Rows from block 9, named by matrix and row number. Rows with one number belong to one channel. Each number is 128 + 32 x the weight over its row's rms, rounded and kept within 0 to 255. All counts start at 0. Numbers have three digits each. After the name is the row's rms in percent of the matrix's.
# convs0: first 3x3 conv (model.blocks.9.convs.0.weight, 256x256x3x3), inputs 18-23, a 3x3 kernel for each
# convs1: second 3x3 conv (model.blocks.9.convs.1.weight, 256x256x3x3, transposed), outputs 18-23, a 3x3 kernel for each
convs0.61 097:127120131166139112194150102151127116095085119126085129164201135217184148228182108128147129116165172109106130102142126125139116132137143118113106165130088153111118
convs1.61 109:121148179162139139173154135157113096153122065145108044182195145170160124118152126086080059150138101172161115095107116112139169145178208146156180115097124136091108
convs0.62 104:159137140134124100156182149148145171086101119115128170121144142136130119175175173108119149112123131142132106106129121149150117118129106139117097131117139179159190
convs1.62 107:124117116102113103141145120081080089078078090073124120067066047135138124157152121079075095133106113187198200148140111059058081164145144132140170132115127133092044
convs0.63 108:136153162135119129100132131148093095102120109075103087171189180137144122113111111107152145118159162121111131113147120162141114149131096106161153133151133143144145
convs1.63 130:099103121197192171150165128117099081106102063078086047087105118090118121105105104162149139105113127109104103193188186182161179110119135122125123126131154092107112
convs0.64 099:103145146106127140098107112131100125131130114161117148096143159087140185149133193171124149126122145157112152152136160170158153133148130127130135087074086127148124
convs1.64 079:148168136123143131112135131141139101150138096171120089167157110178194107190187110156110135170104139170119149080163116112185158120144131114130099144171161105132137
convs0.65 101:135154115161119068127105155111140166099151153089128171046137216073086140114123118137168107079112129112141160142160129119125126125096098131109168157087000152130164
convs1.65 088:164189151160158098126126087129129153094109152086114154097157165156184172157164120102078169140139165121126111094191230098124191144129169201221199223210176143095076
convs0.66 103:118128125180198130175165135106156122118150102102114128090105076130189125083124073162161136110118147102106098156120146178115106147131126163166134156171100100110132
convs1.66 104:142173170140165167140134128131110078084121098106132084101092116118127139096121135114091104115141157130151155162129137182157161139098088098116113132130099148180166
convs0.67 102:157149138122139122152177138093118139127123139129122185119159185104130121093126131105122172119124141130134105137151091140141100164143107158135131170118129160128121
convs1.67 102:141171158112146120053089078027138150028166162036147139166191144105171133095150126161142138137136179109111153025139219068099149151145149098128135166161140161131121
convs0.68 103:128126094145108124172177175134088155146121167059090115129136089131166116116104094124119130138150157147176188143124142136108119108117147078148062145181103131170126
convs1.68 084:174160113138103107202166134147122150151134153151132130164171149148147114178167114152159135134148090119139120114166124092139121117083109080138133120221180126170157
convs0.69 098:088129129083147123121155133114116113171141153207105114162152145167113147173090171117130100126169119121175148127133133151138135117113137111156159147176171099096091
convs1.69 098:111141168125145141091093075237131179236123154193087109192137089163134091121125109137135103161157105153132116151194186111140145113130120123127121135140126151160135
convs0.70 098:149131147163141126122145118122129120174172153115129101105096121087084113141178136136139140105106112125117082108142151133149143133121124085088143130119101142152173
convs1.70 097:189165145149136125159157169125148187137140156130112126111101147131092146114087131207184172068077064183174183186141141134116128122095146114113093078051038101099110
convs0.71 105:103127150136177160129125123103124135140133100076127123130157159128116094154147138126131129126123147115091122100117114134135115111111105144135106137144116086131146
convs1.71 102:137155149127108079147075036146147161147135130206184173140184140127158106124155114117157166150202190044074058058082108098141172142124126140168148117121072130181117
convs0.72 099:141144138156191147121160103110231098069148004124184011126150140145165136171161124101099148096141130095082091138132149107112136077113093117119126106141157091111151
convs1.72 099:109128122165167142141144143115203164122249168129224191109119107121161127127205126153197168206207211134122119136153190132167171133152125094119110090117114129173161
convs0.73 097:112118122101091134073081130167196145134144116157102090086077111122093123159163128142165122145134116141124148151168165130136130115159157098074085116124150096113157
convs1.73 097:120134138140171160119171143155133151132119148179205219149138125181141111171160153124149166135139110089128100047043070061061092089082099137167157136174155100110122
convs0.74 100:110144143094133133132120094142099074142063080130117156181187136145146145142143169102104101151114103132137159124122139155166129124131109107163111097167122113094114
convs1.74 081:179184193148157147131135109109135117135116103163134121099117118090130102105140142095093096130135136128129127146117158095075145099078155138138111114148095114160150
convs0.75 097:096106113076105154118124125164160190081119122118184151139088132162154151133182135146111057124110122156093127115089095120119093117097088112149177114105127196074104
convs1.75 078:096123094117170143125164151130173154136171142124111131146198146111150133085102099111129154128115153106113128114094147163142125152141086090094043099116071097140086
convs0.76 100:106112098114106129133103098149165150099142149089166156132151140169172108120166078114150154119106096141106109153169155118129142085037098078062096171179193139167121
convs1.76 096:105094089082078068123123105101129090115135048142147062128168145127154156145169175136110096163124103123113084194149137081075092068049073138170135083117082106129081
convs0.77 098:140125121136099079162128128130134187063111156117134194146152165117071111182152115111132157109177177126101118077097109077111118110117136084110117186173161152125161
convs1.77 093:069071090113111097118129101174124131124114149136109119105104072106108113092103099096095093125124119071048051161167147124164150109154137104101042167143111132127111
convs0.78 108:121117129077132169090116139129102116142138124141127126090121164076155162136136119147129158150145122141145148125160148129132151131136162119108085145099067120101071
convs1.78 139:115083053131076033143125106114117185111118142112097118113106116136106096111098097109087091089089070157152121150157183118123129120125105081117120064116114088111093
convs0.79 096:155136116156129105131109105175192231180182216098159168111126085101125075120138118138153103106146094127162093146121136130121121131142137106158160126181173109106126
convs1.79 065:144147127131126117110103133081158191088141177074133148108147141110148150092102126162165186114100109145145179163162137115117087103122100168168155182167147110104079
convs0.80 105:119123098131112067134141119118153154157215214141175243099098145120125138088094109088111121120148136126140146082102119140130175164102116160145075151130080162157146
convs1.80 100:086112092098115111101105111116092117119102136127105140091110128140141134180173176145118092149143102106132139155164153128168185128147172117105136137117131109104088
convs0.81 105:158091094148053073136100090176143169152157169177214204126074062136088156145117148151168182163183133098114128131098114132122106134147134057116121119184223094120067
convs1.81 099:109115138060057089131113093166188176151169157149151126112097072075080080106092105102107104132136123147138144187184211130134144073082096112119130148148153128128114
convs0.82 107:108111140110133099112116088134157159129145142140135123150120144179087118191107131152163144120128152123138131140174136117141156134124128107185135200200123165141117
convs1.82 139:131168140151158152085124178145164111138162118108129150076122147106132143102133149150144145184150137128102111112112183093085133119132170155115090133134100103131114
convs0.83 124:123121130109101095104112087103141130114150134113108110074159136102154143089142104118119115094106108111109100149105118141117115142118117139120115145153132141139157
convs1.83 148:141139126098102119129133121141143118123130117119098098087115130071110143062135166126139124125138123084119121121105103090090104076096150126138113155151095137140081
convs0.84 100:140127145105104142100101120187154090176114049159114077123119147153120101191149115120114145123105140143117134122154173087117136137122127061115144081167188114143174
convs1.84 125:148177127122124135126092142072125106052117091073138109116141099128144103117123099139126152152132158116096113138118160128090091132113082092080102060067094104131143
convs0.85 106:129146131117134168132161160125144040163169053255209124152178141142145148128079106078097145139133167088151152129131116142146136152163167120123169031079108162164176
convs1.85 106:079075087118073082131110116121117104116140135096122133105150176107100090135117092073095139139122141192217215158140163125089108126085097144142137123138150107109128
convs0.86 098:177131137144139153112128155145089090164160161107123146140094107142125100166132085126130128111148143130135131095113172120119151118122158122084103113113133127132149
convs1.86 105:124107109108097127105086131151147208168140174144118153132140139132127118098100133163114137094090111118117108218127149178130168097103119104098112074071090055058080
convs0.87 103:169158157136133122128149147159142087163166134181147111102133155172168125118110101121109073145130113083079108138120117077094125088078104089089172161208182119093105
convs1.87 089:144136149198174187087067102113098115124101138156153181149178152130148127101137113057109123138166153101090079180139122135140079103120122085107105136139133132166105
convs0.88 112:122095099123127139118126143117090096153125112117078095111085124126098098132152114136085103135107133169125154124172192108129193121115115131148146139110064079123135
convs1.88 119:101080077130112088188179185114110093104094076085100086100153100132187102111138094134132124173158154122110124074137172110134127198171088118152157092102105098116102
convs0.89 094:088108100108129093139172119160179180145176169097121140082071106111113088059070047132101098122096091116104100136177186146139149098112109101122145143149163147142165
convs1.89 085:123110124111099132127120143173150112162162107159199150112085137109089139102091147151156166130131124088109109120132107130137140135128118093105074109123090141124092
convs0.90 098:091127137125151165152127129140135152112104090172130089146120125156123099117132142084099107114123103152169129111149120134138114172129128154112163148159141164164142
convs1.90 084:123125143132140138112103076099105125072100129084121142129205168117184159155189142133139129099121127036077064122081118119082112097074111138136147126153143136134121
convs0.91 099:144140129152145098146162137099124112097147179040065115061131153113132101146075114112125098055042082043056124117127128140154150127097115070146148083164141139077074
convs1.91 105:185214147133123093113054062101117119095122132067111131116148115131196135123165111126172204037046050152120151136158162034069108065087111143116163170159170121111098
convs0.92 101:109083105129103128179174159097143158155117131150147135127150165128144131118117098173135131123151133112109112124156122077142137115126115119102111139177125064132110
convs1.92 082:162146142165139146107087119166172201191173157130154159158174155112132097108119084183182174142144137154142164153111129102101106104124105126148155102119096109124125
convs0.93 108:102131144110101095135124119110096130072086135164134161107069080112102092135127102133129131144125100109134118098096095119118123081084089128143105129113128061053052
convs1.93 120:132128113169144113097095099189157154114106106074088099081100098152151152110088085071068070106119128189212229146151151069069093134122132119148131104136144146148128
convs0.94 096:119146132139164131108126125214143121171124111142123113054104143062145190084115157146120107135126137169158149083159125099178139134143136048143132057165144100150131
convs1.94 085:102150148089082099093082115135093105104095120110113157139161118124142087130130094120107099141157158087099124125152168123129149167106112138170112086178129137200157
convs0.95 103:128132111110143134093123120196181154122119170000039150119087118118114132133134118167172139171126136134118137115123154134133127140141137094097086100093133221204191
convs1.95 111:161138119111155146108153140250153097182105063165104046164139121139117108127122135185155139204205182113126096155137180192131167183103126165163161076095124125113125
convs0.96 117:120112106137127114141142103143120142105116128128132142124149132158174148156175150115119121115110141113116136096136136095105144104115132143173161145116088123117124
convs1.96 201:161169134120136136084065094139090119123114109119144111106115101121099119146138145125108133170160163094123130198157151132141097074131099150137163124092091110102094
convs0.97 104:141153130131139140147125135123141147178180141176163156160196203168166166113118113147148156164154143135121122103108105109107132181167178161125135090111118075083068
convs1.97 130:132142125099105104108093109145161156148113090136137122103120105106126102157132106131093086151145120152148149178096108181143168110126150108138147099117144089115136
convs0.98 094:166171139154159166117161148146190100140166116133128111140149120080094116100179179147133118133137158116109138131116158110125168127133125103128116070089106092140134
convs1.98 065:109147126101093074145132109139151124113130144091121136112149144109113097094090097082124152074081069138141121131144129120149139105117111133160135115135106107148131
convs0.99 093:093068058104138098149191136154184096115185129089157185093116062126143092056054106150134105107095102159159144120135140155165133121131133113122146085086072170111103
convs1.99 082:127147133139126074163159088159183166142157141152158161115118140080088095111148127098074094135116129149136148126134125098124108083085094149164142116130121086094068
convs0.100 099:168135146139131130084086092157145164111116141137159161168190164145194114121154057102108120094132149159136113115145156142130132142130137101085093076124107124164100
convs1.100 076:080106102148138150131110119117031037133069077123072062064108099070092095129115101142139160137139141169167145069079103080105080107136096125101132133115159084079098
convs0.101 098:115100096126167173143135148037154196060120180110085058059082099127083076154086088126121161111106117104083125178162163140145150097110119063090017092124088122143125
convs1.101 086:118130158145143162171159159164128073134151123110159173137156185136188190091132150148183187168184169103109093129162176117148169112132125181143158184151174112125139
convs0.102 101:171177168145141157117118163145152166135127128106088100140147157125124117122125144135157100144150130150143155174152131187194160095112130099067103069083114142198150
convs1.102 096:091095108111140155107174186140105061137147105138164114101112126113142122131135106156146150143126114110110099102165136158167183157142137141159118139142128099068079
convs0.103 096:136109143152166123118152102154133134145138080090091137117133114123128117173159155090126137112141128112145148127114134147162155137103108122108123102098174074070149
convs1.103 098:122122099123126121142116109128149154122106090128104088127156113094130111090112120109085115131109136115128147099128092038127093075144093112100104107093063133150126
convs0.104 091:112126119111114090089088091077058062142112136159160121172146135131159156088092113108097135115109109168162146131134151130135149117140133104169084102085079096060084
convs1.104 087:141174183156154160114097114134139149099111108119115100106125097121120097082071056121112120094097131178168185213206205120116119146134139164150152121125148091104117
convs0.105 102:094138149161159092118158111148130150138143161135128120154116089095199194031123159118175212160140134108116114108186201134126139113133093052054000110200161092170137
convs1.105 096:141143127124112149109091132141144161135166212151181173182143118167174119117108144166147153147102121073091112173157151207212206172173139121104112117108113129114110
convs0.106 102:144164131115136146200140158117135138117092103138145101198191165134129108114116140098075097108106087133141124141111122122091121141129145099114127133165155201167202
convs1.106 104:136118112157136124135118118148127093214194165199189176145148158157169156114143129142118131150145123134108119087071100137112125143139137159151136157142134107123129
convs0.107 102:120081092141128114125153135156134134193125088137148079112188118139160079143153067101122162150120124184141124123114113112114149115111107129096133157080081154178186
convs1.107 101:160173153152155124107130121129152165147137134125108106150106097134119093122122092130140155133112125110100115122187225141172225138145162123140118115139122114128090
convs0.108 109:149096067145131082107133081091174159074123152123100101169119132139128108111166153115102117132116124128136126136104124125077121146110135189079113105146047068112154
convs1.108 097:152164155108111112094121092145134140147156163156176196094130148103115147126142156135153174145139130128126124113170156112181177131179191086105143133137144145144135
convs0.109 104:154168142154182157164192145090140129133161216169157167139156131109151165133163177173155145168119106185167116134122142184155156148152147102095085120099068148127125
convs1.109 077:120111109086109126070085110159190120163229147165215116126146088132147101137152127120155147133130108193153136188211204153185149108141127126155164121152151092127122
convs0.110 087:153120140133139181136147131166162127126131091054065092118121140118112149097125164127136083114092056096111068141096113103082124120131109139120119150138124125114185
convs1.110 100:153135128063056063133104095134131130114115116133114105078072102109115116128154138167138165148130145154176179095080113099091077117120123126112110155141106195198187
convs0.111 093:105124145125113126130143118167130141215172144166152110131192180122141151204208150122105118148128130218196184110120156146125150125130137140135148089124134138136134
convs1.111 096:119147166124144166134112112122138156110149161109154155113072122115096125116124164189190151090126117102143155215131127191125122095061070149163177086083104091071088
convs0.112 094:150179200189179200163165173167153148151125141127128126116075081141127126153140138109090119113087122081091105079045061106093080101127107168120177108121120169148172
convs1.112 071:098087144114092098120110089122139099131158105197229167198163149168152153107132123115150169092118139116133129177196157157158168152134158107113111111121148059072113
convs0.113 095:115131112120130119177158151158191124216186121203138082149183130169131118156135208132150126114148132098137131123122142094113171107116163075087134104111136110078163
convs1.113 071:132100106108129132118161175123163192142158191118190219101087116111100136109101131155156135121115115157157134181151121154119116144144155132147172117121144102083105
convs0.114 099:139129106100115096105159152111142130146162133162122127126138109103098129127141156160144126130145126116127110113110081126133092137130095155127109112051108145150119
convs1.114 097:155172179134136125111109118108140119097122107151148126101096099127126128122148140132123137091107122113108148140158200123154171151153143133116166129099119140178151
convs0.115 101:161130138139152144108153155108122174115154183160144145102111140109107102112104122141189152105147115144181182115139131171123112122109086195171163102124101088026060
convs1.115 098:122113110069049044180142168099113105144155133158159142180192144158156122154160160128125118120114101148142126135131136145153156102090081186141190110076099201162160
convs0.116 103:105124145141128130162143113113186173115185172128167129071119166140145120166173154117120094115142144146152115118143124090166192090129160139139118130087010138152158
convs1.116 135:113113106171134120205160104128105134141127103146136090135142112111129109146137114162148161103091100115145129132143143137139142164124092103090129113104121127146152
convs0.117 096:169148119139160137091099102084120113177147128193188191143157124118108130092097168186156133107129126128127120180141095106127101122143145139204150090085108117080095
convs1.117 077:097107107135133096128141134101107090127170132108160122140117080116103098128149167104119113111102113143107125126115138155142157092091133169169175093088071117119117
convs0.118 105:157136129152109132142122123134129153133135146125151128124140146133114118133124053131146138120160127072130100112154115102102088143140148069120158081134117080117077
convs1.118 065:132148181177168170157159137160112169139119204154176184137112152112095141080128156123123113127175163149163138138127132149130127136125146165139149113118143152137149
convs0.119 097:166162152137146154142123118106114081164187128126147113172198148070113150077090191108119097202176125154139098141127151148156211127160177074093080094071066115082082
convs1.119 067:116134137097105092121118108120149165099126178117124179073153154102164136087177131116143102129144117126141110198194169212209159138157104138146138144153162107108124
convs0.120 097:154187183134134155137126134179184136165108137200104153128133120139113108148108118108118120136131125137128124114111080135123154125129152119069080103075058125182167
convs1.120 112:112131119144134126164154119115092115115120140109133131116152132134146138119134134134162169108113117100102106165178162166152120132115108157179170157157149150132126
convs0.121 101:111115152098085121126146145079028106079042124173098148153114089163160143180173152055037108058043115149146182135137154188148133152144139149179153104097109160156134
convs1.121 085:150158108224199155224203152046095174049081146095090115087133167100125122133161141022094133095126145201241216055066122066082131111121158129121116126124108095095098
convs0.122 108:134165138145164122080083117131145159108110139163113153143154042139151081147089112108116172149134153117151139148147126156142116138121109137134164055058108047092144
convs1.122 124:104183180113156141134148126180108108176135122131099104143117134138119120162152142123098127116125106171179166141159164124125132142150139198177159107111113090074099
convs0.123 110:114120120104163133124138121098104152079114104079097118130146103119143107114094100116109109096094104080089073122108116113119126128137108109135111095152126126159119
convs1.123 101:136127125148141153139109114165144108155143108130151099140152149129114144118077123209199176193155183136113121109126104177187139143143130147132098156140095177161113
convs0.124 094:118131135166150133131162133153150162152120134156162154175122083117116097087078092130155143136140148114099130129135120142141123127145146169156138132130172123127131
convs1.124 070:083106088126129108147123116140111131138104116131078095146163140120118114095098088093109111133169161112142115151139139126134145063066100142147125090112096088097059
convs0.125 101:178137135131100126110091105119108056135120047123100050111115091041049077102037073150145143135098084104109156161092107165145136136143169143145115130130159100142124
convs1.125 095:147166155144161164154131149106107107092102098086099093163147136170132093203169111088105104139158165214199207134113098093074084170152160166166149160179166174178168
convs0.126 111:122126136173191124174173152132143121162133100226157093097126159102084113088105085102129106177182141140165116068082097103070093143141136163164148180163080000076092
convs1.126 093:169135141113092075069095105175123088162110089139128079172211189156117132163162157092105127144142149104122100175158130178176168149137147165163159195187166150124104
convs0.127 107:144099112147200172139153120139193131102161136083119091106147130132155155103144115163114129145136139127079068119121164126103131145126138100085126098086128072090093
convs1.127 129:137176149099146125127148138110156123112184154117159100140127129156150133121132127094115147137123151145128139162152147167141146188171127118132140140107097167134111
convs0.128 098:106046065153176132141151149177109143114057087058001068145126117105115165115071110106101094132135106139085053138146122157141126125142141086057068099111129097116086
convs1.128 080:100102102090099102118108093121128145168166161163145118104093077110117106120144129188160158113066089163129128206191152072047081084072086128108119118090111145113115
convs0.129 092:038124139146140134141151129124130127073070088088107131157128213129119147143130164153123125188152155167159121164155161129127155175153145153124133152143114154144099
convs1.129 050:105116095113094060127118094122096092162146128111103126089146117110132104150160128122133126132137128107092095059066075061092100118141121130155156080139157088146132
convs0.130 102:145086104157153177163161142112114130124094126148145156199175221156141177124114095170154139154149140129134153127150134150111110095091094151145168145145116173165162
convs1.130 112:131120122126108153109088136151124130175128142122091136136127117123115120149140135167167155069072047182197181078078097020049062117145142140124156187175199103105090
convs0.131 102:153188185169151148090096106132105100112125104113108081112123103135139132139183158144151167122120149155143135128127153154128147137114126155173184069064106135135177
convs1.131 126:164099131081095141098121128122120093095115100111163152184136131107092086140121110134097101182163163067078069155125076149131124060050056167149139101105122068074114
convs0.132 094:131094129164131117091103083159152144127117126118163157180127142124135168139145132113128159138153143134143141107132126123099094132121128165153159167201150168186113
convs1.132 072:111128126085115104080128125071098087131153119121115097123133131098139113102141106096066097115111096127152130131199163105151143133145121086075091135165156190216164
convs0.133 112:146148142095113114117136152194143148089096112145160175148156135149134166124099106110126123138128136165175168117110123140131127130153156108146111141152141097102106
convs1.133 168:124130145128130118143124115110139162142147170169187176101116128157151149159148122129139140118106114142158125117138139102131131168175194156169138090104088123138149
convs0.134 106:145166098151169156141134130102087106115077077111082102126143137106127126074101116142122085119094078117094099111117116108099117123094114108109134133141158103136122
convs1.134 084:130106115152105109137121148122097154112081143098020101097139104096120098123118109153202208120182177102155139099146063137168089148210149122126136156157139125123113
convs0.135 089:128109055130134112178146151099116172098104145100085133152160196168186192111138185071086169102130161133144157152111110163142128137099099119091076153120160127169227
convs1.135 052:113091069155134111188192177132173120161170085151140042128130130153131099150128117232219184197161102162149096102130121118150174147127143062109129097116120158140103
convs0.136 093:099040041103103083090102097146123115150122069149108131108091124147093137190109122113108087123118143156162146124136155123156163132160154139148104121131135094103087
convs1.136 063:147123110150126086164151130111147167106140151138164171176157178117121153169133111176199198136128184070099111117113100127108105129069069126134159096101083153159136
convs0.137 103:137143103136153112103146155116171096118169160105088086102097099123124155145153178134107106079140134074078143155172075152210141107146149118141171148137117164165162
convs1.137 107:119095109115115109110133140139120128102110149121127163124109119109099091147119120101136146128134133123138143125189183147177181138138116086091083136164135114106100
convs0.138 105:096127149120108112133132068094073167093075142112115167163094098182126109175135093080109104093086107081106147123156116114156119130157132134144130131143142150164177
convs1.138 122:158160165121108122119100094137094144111096155102070126095123102118140105144182147116117119145136125125121131161136161132137150123136137175084091155065081140079111
convs0.139 101:130125132072093119108117118100121059088115062092117082118130085142153102131130126121126119111087089118156168118124141131152135180165158114121139120087113135112109
convs1.139 091:082088085137158127091144140150125128167122092136151127117098081110120109085103098106126161140148131133136143139159155115126110068048043077079054114135121112169158
convs0.140 097:122128140145158146094082070110146156144136141138136152095111117122143132124102130113137127103103095127153169121138129154169186096116121113123117071127113119131132
convs1.140 103:166140160108093104119122125094127125087120117121150144127122154131125116133140135141119086146150137114140137113110090158150118144154129140170162124154168179196188
convs0.141 102:122098113107107103152185162153098124201192144113109099098077069133110112157173145140136124124124135154153142138097117134165171107129119100142134129095058150169169
convs1.141 099:090093104091096080154142144102125130134134132115101119139137153144135125108099123129100100112108080096126138116131149131117168117102114137128130098113117130132125
convs0.142 104:147162155087124117187194172100116121127111071116138091138122156140168155120151138101099094114113102204187159117116091114122122101140133164215203148125111155136175
convs1.142 103:152141119156124093170160153113107092141139145110133165116102098115110134157171214157188139108138098151143124121081092094078074102074077128148140147166151154148145
convs0.143 097:132104149126126164101099132138115146150149137105110126167145117124114131130129136136121139138132121106143133133134137121136136100111125134074136159102144137097137
convs1.143 124:139125123167145125146148130125136161109123123105114115134160177149166171149153143069105097081125116080128132098095109069054059150151125126046083066000024069027057
convs0.144 108:135102093149116081128120146085115149111141186134120145111172126101124107109140112077093102106143122115154147137111133132158167095131133174150094193166128154180149
convs1.144 092:146104105135106144077103131155133137149129096120115102110132113161138092129121088141120131177130146107094126113114110137110114211136129161146175135121125116090095
convs0.145 098:107105141158128132153138125117118188156127208112088109156151141117170149153145178199201201179161123080108092139155132177199166151164127098081058080080070120104115
convs1.145 105:130149161142146138119129141150082102148097100185130100113084081114102106118087078117051026177123082243201227089086126065097133128164169127137178133144147073104081
convs0.146 107:147185186180173172163153146134118134146131145146142165148141141130139135130119118120108110134137162159146145120128108149146147159138143100116119128154145127147128
convs1.146 124:124132129094092076100092099081105084136138093091078081148147107126139130110107101182172175106091119084104120181165164118087123086062091112101084135131140086098119
convs0.147 100:092058091145128147120134119118061083085062087128109103126135097114132108119126115129124116170136145120135194134111167152119139165148147119121191097121155132130143
convs1.147 074:127123133098098090127127090010063130032122181024137169146094121144107127128108110145147152097119130125125141061064133140116129116091105167139101125110091156129113
convs0.148 104:085083073111119111132162156126103121147106100119067072109106114149130137154154160136145137093104105116104125128119125134133145146174163042079044101126141206151215
convs1.148 112:136141135125102098145138095126093094158134137184170172130150116113132143109128114141161151122141129110109090035092134065125115137184131143146131164153140112089116
convs0.149 097:137117128129136120097108105152151115107074114138138116119108134127129120138098115156122142133104105142139149162148132176128113140119143121147142161144130177105080
convs1.149 116:129131109108129082115107111184161132156145151130071103142161199095100140118143111153142120145130135117140164094113128098136159117108090155174138120117072143163114
convs0.150 097:119152132108117111096092096125112116102133172098125139121127157139134172133128141125123120113122136093084122123120125109131130124157119158186184142113131192187133
convs1.150 085:156162150158138149137114115129158098114134071061111075107123105112120111125106111166201148105126089152151136104111104079099088075125128143117139171187182057060073
convs0.151 101:094113137141120067141115092115136146130168162120136114166155147141128129122116102119150192140098108165187165092124163083131183093110126081082067059062051091157219
convs1.151 087:142137120154139096203210162138104105138112089112084048081122148133125101109099097155156162148145137110109100177168111115158159116150166111131114114142149065081094
convs0.152 097:117093135121169139150162098069099118049113173123121124095095155146112070159126097102117134088103165116143158085104118137118124145107118101107142018066159146139179
convs1.152 078:138146152095099121113074088112104109093110142121104105161156134129127134091084104147144125141176167059072118120113132185194198158176129174135101126091094115124132
convs0.153 096:155110117150121140139157166079038044100093095116135133116167119095159170133143150135082080152096104145108103118105139122114128141162117106087073104179225131176231
convs1.153 106:170167121090097100072093161113128163125121152180157179113137172131145147142150164101094129151120125157151126082113062089129088094142110148129081144138114110131135
convs0.154 104:131141161140177181131156137085105126139112076161140140133147166115130104135165136144142171085081118147133119129127137140129144149118095215240222074064097132248174
convs1.154 103:152110107133127130078084130107144136111149167124141136106083095169138115106100092135144152102129122140158160130109112120068075133143095112067069130091116133070059
convs0.155 100:128085120173161162114114093133106125108100128102131178131119124155142169146152140119097099093087082105148140096134126069099122101123134133135140206072095195139139
convs1.155 079:107106097096123133045045113146170182131138125119125147164169138161166107148167144145132145164167165111139116129129113105100097108111130164141136172149141133123085
convs0.156 102:135125108153141140173122119058107102111143153116110094123165119140161116157164132106114090111149096128184153141139102112148148126136139166143171183169114176144220
convs1.156 086:129165156083087096138163172154133165118112132122119162086119135162148145128134150134167178091086100171199198068079100075114101138149128104119118128111116146141157
convs0.157 104:112106104131115112116104131138082044171128098143120124166174135127119096126096120159119109195174153154163130136145144131123145087116109151183149150123142167071136
convs1.157 099:088099079107128102132143128085150113058138109086147129117132087120140083088118116058084091135145106173177149143154100128141114091102091116105069080087078093121077
convs0.158 093:166137157169146147193134134108140117090123161180140137087095124087084141082106150094093075220222165126132133148132115124155132160178135065113171095155121125124097
convs1.158 077:085094070074091066100134102141129114143155137108124107120112094127153179112139142107121130126112096133116110127120129101114149083080116134126117101105087126127115
convs0.159 096:124125134094101114140138081102088138088120148147170128174129092119095105074108155155138157119125113186165148130142129131143143133121136214196154132142098045111200
convs1.159 097:095087089106102106127100129157111112161091087126072071148147148128157177165218253129130158153139122158164179199152149145140148096072078175130101137110093138120082
convs0.160 096:141145136140179174149178160081122050117155112108127113168179181146169180085143192152182155097159107123149128113134135132161135114149153134177179075137141118147110
convs1.160 083:058081101116129128141143128110133201127124192101085170105141144110135140135138123094093095084083089133132153140150168093097114109108104153143145177176161152157150
convs0.161 106:128116132182192119158164103236255113083130029038045068226200144162159167101102153057094123113106134120116142108117091119130110151149138127100100170140148156172196
convs1.161 126:140122123143154151109100125097214188096255237091209221131154150138198175115191174153176169192226205058080051104102165093078168121097134071087083112115096133131121
convs0.162 101:088123094101137150103112120118124100117120108144151133125098117111060087087091082152135145125105135138138163178208214150156169152143147109077095115128152191199194
convs1.162 117:108104112149142154174184181068112107080108088113158142108118150105100139135099119121127122080098083152168152190186176129115141083070115200164164166121126152107118
convs0.163 104:110108140118128153084126139102102121110136184129096172177130147171130132189125096116096109112126077106156117111141108128113114123106124136117161149101094101110133
convs1.163 070:140145180110133158086114121110081068141089053193166097176129116228128096179114117143129114119125076123136096095120112114122127156124138123155163124168161131138098
convs0.164 110:116107084125138131116136158108135107090148128102150125125112135164134124138128112162152139156141143141147110166149156123124129127143168120140150112127111162161109
convs1.164 112:114121124121142127090113111134132120131144116119124110115081123110104142114121121121120102110116106094075079105132134153160140157175154130138145153164164157148126
convs0.165 094:104117118088146109101153164172097126101104147095112115142086155129127169125174178182173170158154152131107103117067123118107164127128152074082111073101114107153176
convs1.165 067:072064075125124151136112136145119197135120210135115199035062113100087129146138138081093080116138118070074086086093088129118114152139118079125107091157147104135144
convs0.166 127:121122111119134117108106102083106122106126144111136150158137167112083119147118145098115108114113113124136120115134145116122118117130126125133122149160118120125110
convs1.166 143:145138122128120097158161125081132144102130143111132144096127102164213171156199165143123125131104114161147149160149129132129130112106117077097111106125117136153134
convs0.167 091:162156151159171172165183149096164134147175187166170198087106121109128125170150170218220205133143148169173175133099109090084088087091075088065106131149160161163134
convs1.167 082:131166154076109113079091113184218188135188161109183171152154200113132161110123138165169159111116096175177162113108133121118130145150139109096105104090088158147124
convs0.168 097:136112111167136085174155149104115162054053094123137165113104114068087103136118130173135102161153151079099116176135120146118121107096095123088145135130162130164112
convs1.168 092:050044039097108113214225227154177179141164191135142185103094078109139157089121151096099080047062053093120093170163176145147168157167198152119127118092074145144150
convs0.169 099:086123120153166143106129104122132096139171142104089120130090070128130138100094126120124141173152120129124137126126146119107113118115116125179111070098082052104109
convs1.169 093:136154156160157123102093070120095135102082141133121158159147153150155169123149177100075064094094089129135130200162169151087113134090114186152138076073090112105116
convs0.170 100:114111122138153161136165169076113126100153127139204138131151147129157142101133105132155139119130097080117085133140128122136144107123124088072045088112076039163105
convs1.170 080:132119102141126109176172133140114159128110165136159161107080102076035093115088117095097136118120146093098103167160152166163171161140137097106161088062098151128146
convs0.171 098:173138112148138099140160151091035124071061183116124160099101085108087097074069070157176138147168133100100083161124139188171162166192218124174153127159101127144097
convs1.171 114:072088120092116125107106103123114163142117174139092148160131100129108071136139120119125139133133144155156168162161124151167129106114091150158155234224223200195181
convs0.172 093:141144134147150127133149118180187138153166149197171183162150163192173159174133176136131110132119113148144122101126133091105132106104131111081096101079104123092091
convs1.172 114:136132140130126126098078069151125156131106148134122153085096097121133116101118098093090097142159166105138154124106084130115087141137103142137143120125119123133119
convs0.173 106:182198202127129127158151132124175131119151149134121083108104116097094113119150157178170193148157152147134129126133121147139128143136128192164113052067036150165161
convs1.173 099:152139139155131131170123131150177206145187217098158179171182153139151151113107129130121099081086089182182192080110136104120142152151170164149160148139122150167148